A small contrastive image-text model, trained from scratch.
Model: 11.1M parameters, 64-pixel images, encoder arch mlp_mixer, encoder norm layernorm, encoder activation gelu, encoder patch size [8, 8], encoder layers 6, encoder width 384, text encoder width 192, text encoder activation gelu.
Training: 5400 steps, batches of 128.
Data: 50862 training examples, 13.6 epochs.
Rows from block 2 of the image encoder of a small contrastive image-text model, named by matrix and row number. Rows with one number belong to one neuron. Each number is 128 + 32 x the weight over its row's rms, rounded and kept within 0 to 255. All counts start at 0. Numbers have three digits each. After the name is the row's rms in percent of the matrix's.
After each neuron's rows are labels from the 100 images, of 14976, where the neuron reaches its highest value: "lies over" is the class under the peak; "strongest on" is what is common among them. Only what is clearly more common there than usual is listed. The data: cartoon faces.
# fc1: MLP up (encoder.blocks.2.mlp.fc1.weight, 1536x384), inputs 96-191
# fc2: MLP down (encoder.blocks.2.mlp.fc2.weight, 384x1536, transposed), outputs 96-191

fc1.83 093:137162081115129127130129130141104186105071146138085111190157136127158140106079124147125089091149167126146128116133118069156164146100063151187099131138105096131100084156167126072173157176086119145159088141113160155119131095176125128122098069107131119130147157104137106144111144142158172136
fc2.83 095:139155128162126134072102153114126108162096052144146085124152154197110114099156191183165131070133158075126153102198120126088106161177180100088153119109183182169133158144093121200119096154167124094137124116108125134131154139148169116076179126114097114119211055126111129114083110144167133076
lies over: backdrop
strongest on: glasses; pointed hat

fc1.670 097:172160118156184144102140159132134139115125153140149136153131137110091163128147121098137172145098086096184187131102161134175157111103088121115106143100158163188119090119147180154103047138127084138125127158119162113104132126098145111175167181130138092060177152135084174117150103144109147064
fc2.670 093:154107096122084135139158103126137147106211096114126138063164099127157111087108124074155106154148102197134141129132136187097103167111071114172130130151077061103107129142154124079135181082129196124157146095126160159136119139159116123078159157077157141112111120131104113127128130101189137142
lies over: hair
strongest on: beard; blue hair; top hat

fc1.368 094:116204110136100097157098073123167098138125121190142095125181086155078111142188103088080108138112132119129191118149116135117155157151132112165117093135124153148146127143135091056119114099124129148118075111083101219120115179133140138148132151143106091163123154162151100139072102115082140139
fc2.368 096:161100136105127110133150166095090111095128187116192088173139153144119128132130122135177103135141057118119119081123166124135160070104097088079188119158125134148131131156175109097109142165122148103101115098136171079064165175072145167128128165136097149127140132121146147130122128141135116069
lies over: skin
strongest on: purple face; orange face; winking

fc1.354 090:173141193116134132146085085120145161121070137149167154120134055200164138121098087074151116161127122132133139126161139154116079039180166104153145161199176149142159118152093142090149127108080174134107098104096090119152094099159131156168134111146119114105166147124126116082101160138113087100
fc2.354 090:150103152143120135151096143111110120155149108144105141145120158105095092059154165100163193153153151128135107119112150127126181151119144133113125090156135170138095095164066152097126106148089179170131150099156121148155116139094154102093184116163156084173173120118080089122139100121145133104
lies over: skin
strongest on: bald

fc1.489 099:070141125132175129124099114111149110181123147133119069069113164102152092102155128164106152079091186114137133157087144150129075143140106145162058154152187134113139165102203171127139135191166128060164113163140083088151153136164104165200135178092109145166088113129129105148099124108106162098
fc2.489 099:141107077146124096096100154109193163165168126106141154141181120128116148166095195119143115128182090138049065108162154150095066092169131146125112111159105100174168103144132098068160106118078146143155127115181112131127122101154168162143088087167131178081079135130064137114126106157137105125
lies over: backdrop
strongest on: bald

fc1.292 102:111125118089115130082142137148094083132083161141049079135175098116111174087125201167072165094196132198100128216070184138153069129117143061121139124107132115108068146115103066119122076168138113093109161103151102136098137134154073149168074122080119117156116128132091125183106133139134143130
fc2.292 102:107120159094127160104118134078091161097136117163132126173151170198157139185138120090130128153122125103106083151089148124109131122142146088122098176099200148139089134105112140128142139170108172089177136101151157158167095159115130132139120123137174137083126101043076136107169199052147127144
lies over: clothes
strongest on: spiky hair

fc1.117 101:108102152076135120155183074113168127180126147085079148105111145143134133154151117109140096080165143135119121080106143127118129127128128131133098176186141137061190122187110167110081098101127081117071152153169107141191107123112136194095111069199170076128103176107194083153155113169200145148
fc2.117 098:082156144117107081171149119150180123172144158119114162156163112124103105162048148104129140118167185103120107150124168102118078118162171154102096129164156131110184113071091090113092144120201164097148156123151202097129139109102080106116121066067089101160129106159100125091107132150132074084
lies over: hat
strongest on: pointed hat

fc1.430 106:120154170092104154148112132154123111121133105151104104177174087092141146122074125090133134118106160093174075170185144199151077097076142162184130127128069156091146151121117160099130085101164174100082103132163137132130184107150181118139094099097132150162084122123110107107110176140100129077
fc2.430 109:136075118126103126101153116078126123127077141096130173102085168132111101121117130138118103111138117107071130168128167145091128056155104094015182123075130135147082138147152124164157158110145146164189137103143122123106131135158117142142121110141090156107148101135138110120132122086151119177
lies over: skin
strongest on: blue face

fc1.539 095:127076161100158138094144120130108108160118160104148117141162068139131175143125133150079167173161139102172121122126108137112116132171091173071143153109114068123100090189143109109097167125119124154200123142156102112145121120116087119084106098085138154129166153129065133186222106181174120131
fc2.539 102:124140089163072153191107194072153097083162111105122066122115138108129131123136140133099117108121138152132145170168146113142183130154124068127136094082088083148120144093143134093042120112126136098129146129107088098077104164133104113105170132142117113140058090162170082101164142126129147149
lies over: skin
strongest on: brown hair; laughing

fc1.657 100:177047134119144091157139082121141105057158145116166106141136084146111179097084096154141107185173109152089129170167144089096150088172084141125121107146071130144096123115110165142106117164119131114131103131099155122153173115114129141148199169061131116144133194171125180108140163175035114112
fc2.657 102:128200104129082148090133120140148132115091079129031115165171155162127055125093152054113109097193079070179100135151104141114147164098109068134155100147137140100118141142104161109177068134170156122097141140141112150118124149160153135080153113130122096165123171106094063123096119117074159140
lies over: skin
strongest on: green face; surprised

fc1.442 086:155093135133136178095149122115148082145203130153118124125131151133157128129117121115077120123143148131093150117115082145105092138122144103107189168133221108173146142147165075128153157131103163145118207127156095121191186079146082160195186082149105132153131152069083102151153126197093094155
fc2.442 083:125105130083087095189164137109114117133053153164160137192109144109148072100054132139150141151183124144144108125152178140127145146117069092125165058066165141141225204147091156094074157141135155071121079139129118155095133129096136164100086131170179102095090135156125140166111154113198151100
lies over: backdrop
strongest on: a mohawk

fc1.632 106:198134122085136168120141108126109126112089155116105161083115108164129112094115126121123096188208127155089153084124114130179115129122147120146144096137158135094112170155120164189118087054167085103149157163122153080180114151099183130129116094165154093066112083113097102153125102182153107133
fc2.632 103:114156145159117102113128130142166124114132133103094149144128107165144095145127087127069129125146154111200152122087137113139108195142126117132082089161120173115148173127081227140059165137200074143152119120169184151141069173062101090119142135095139143101164103104134084079109141129142160138
lies over: hat
strongest on: crown; spiky hair

fc1.371 103:147151117134180099160092107139058118153104170176079140152134094113115102094148157106130179110157131162140123169189116115104098126096086132132089178154140129117144118138130137194089130140129188101165113082132066125144127166103169113101143160099122135121066128158139106161110155132196108093
fc2.371 096:105110110129111151119202128177200116065191101116137161142167090093113150121097120036117106177136153117119149104155119116100071108150110109075135068105146167198130165132142156064174114130070153131126112164116158136105106153142134158102128181166117150151085179107099144112120132156119210103
lies over: backdrop
strongest on: top hat

fc1.236 113:188177116119143158152097101134114114086099084154136175157094144079173111174113133169158145144103099142212092091122146130087144060147132155147153150109095087100148153142139143110102125171083172147113109147124149108124093099162086125114131153150156142115135098125134098129147107138140068141
fc2.236 099:097179084089061126091113188128106119119164078103125083070102118104135132125128098088139116112131097089133102095112132102166164094194192148189114193132115137131084083138156156119163110167108158137140132091086145058104136147096099135119128139118135075103077126149169173147068103116160127171
lies over: skin
strongest on: sleepy; winking; orange face

fc1.411 104:101141135134133169121122088101100118100108161085095149163160156115080097109136087112160144112155111109146087158070118132064137202154198097152183076124108106062142151129118149122093155143105110085147145137071132112109127110164157178066161123143121093128140209088146146135133152116098129189
fc2.411 096:097144151191076126118127162103098126134087121203115140192118120149113112165115187126113119152105119114171163106122142135156115136153124155185136144185112122230134186088137105172131142210140154101074169099113092116100099159085113178158083112135178095105173134153115147168079142112071158103
lies over: skin; clothes
strongest on: purple face

fc1.112 101:090134153123122143079089136097122160116133191115089065116110092135134155152109149099118125166119138078144070122105132105096137131119107195117143087199121084150136092081136075133167122118117128119149133154119110071088175123131083113147104082133084126155102118165135124133167133104171125134
fc2.112 092:117022053115142152196110144178164164177110103108083150117108108169176071121120104126096113122143084142153131122176097114113109125125134084142147120167126187078117134176057105184158097153116113145141150091114147105126127143103169139127116110141148118107073092120113131209120118170142085123
lies over: hair
strongest on: long hair; orange hair

fc1.390 103:130120133126163150132109103067168208157145151164101096136163147129138165148082067107183179126127129134152173175105110119125186091036160082146103108073127107106082143117090124125119098159139131095148065166168078136164096129081119125136095126142167132155168123113165093114129179182152112096
fc2.390 101:102138152154058128177127097154134113164116162195113115073178173125097119142130133096125145127180127123099087099096167105136129168171210114100104163145162153170061176133151123099134103115165150155115114143124174095085141120142178182142116125065168139113113128125127097102177160183100156192
lies over: clothes
strongest on: grey hair

fc1.130 100:110161103142162147162105107126111116117120146171144107181084175150112130113120132109103132128165092080080092154193138079150135157097147184104078106085087113148087122105148089119094112115110171171085147131153151127152129121141119121145177133081166164135174146114125164165135152111113086161
fc2.130 100:171086189112109149092153070122107081172067110111133114098148200105112123150176126166145108105150118106121102137112198147100138129178112115130090082110172105185143146178130141160117109122081127170108148112087138106116151150082148111129115051155113160106128122159167185132106215084183158133
lies over: clothes
strongest on: pink face

fc1.233 110:103153149188114184163117130131089112145108159104165158166163141116093085153152122054121141175184121109083164099029210163110074205166121174059089122142171142165150140155110137164119096136113171076133063147083127144111136091120179068129133103126134099130120106077138126167121196152107107092
fc2.233 112:157131138084121168145130143139116123173083214138198112145130150138109109087144120168134102122155134129127110104123153080072140195159074105126115178139190172175146095188106168131109150121106144146088154160133124121145132111094112090124096206207105102075145142072129121086132108173171142171
lies over: hat
strongest on: spiky hair; crown

fc1.592 100:121137092056169140136103150136112212055078108193134134148160118151158143122152116074163185144116161139171108159189135153148100096087112131129156146118059141148131129147137131087094130152175137132062124122094160129060136102123162174085114156148172066163108095088130115084150144152129164057
fc2.592 099:087130126043128180147125178157182077135112125030189168078167108119096138169105138150090112126183126130125063128166113165118157077125130115137162124083104131103097142102149121160124159069129114122134149135143129071092087157130073070058118108045076133131132153160095129147107177120109090127
lies over: skin
strongest on: orange face; pink face

fc1.136 102:129154086108139160165101094093058081096140142089161140161148109097139100133046125134096155058233126111138135131114141086160096116138116163074121108091112057102151135089100085089169118124094122157140145122099102111116137099152129098155108152142123141115135102166104107167168092129143146139
fc2.136 100:137132155099126146109159115134197090123147158188121185109127122140155095185097043122116114106095132161100062137168098098185144112132119158078115099147116117144135154186155140095077172125155157125183106139165113168159110138122097183114098173107093088138114137160123149111147137157153184171
lies over: hat
strongest on: top hat

fc1.129 107:104186147139171128105166184160130152091163094198131110100112156168113123137187101078199091140162106101190119137146160095149132136114163183090208162145183104187140168088141221066217099092105126079100151163157138117128145138100091112108114163145155088152123198146164179170124124106101122106
fc2.129 110:164230164135128131142129122112116132105128136113204120139174083159130161139075094122142082136179102128097115201156073116130117132147150140095114155132068137125141172097142138127115194134093162104157078121151094157164140138146150114156128124106108093092111131144099105114092129130152169142
lies over: hat; hair
strongest on: top hat; pointed hat

fc1.331 096:103103150133090119137080141106085137150120160170161163119169112146164099162093102111115126166199114161057154117193140118083060103154083160125102139100120164135163132132131111170075117128171120130173124181182111116168098119068160142101095139111145134095153106118075165129118143196085116110
fc2.331 096:093139143068131112057139124209188110152126121098080088146095118123119110115136108063133174092060109097109133174160150136129172145140127145114162125152174135078175145122215153093125127126135063105077169144113104049096165123127116104176145148117136136119140156087071140088160155072177106165
lies over: hair
strongest on: green face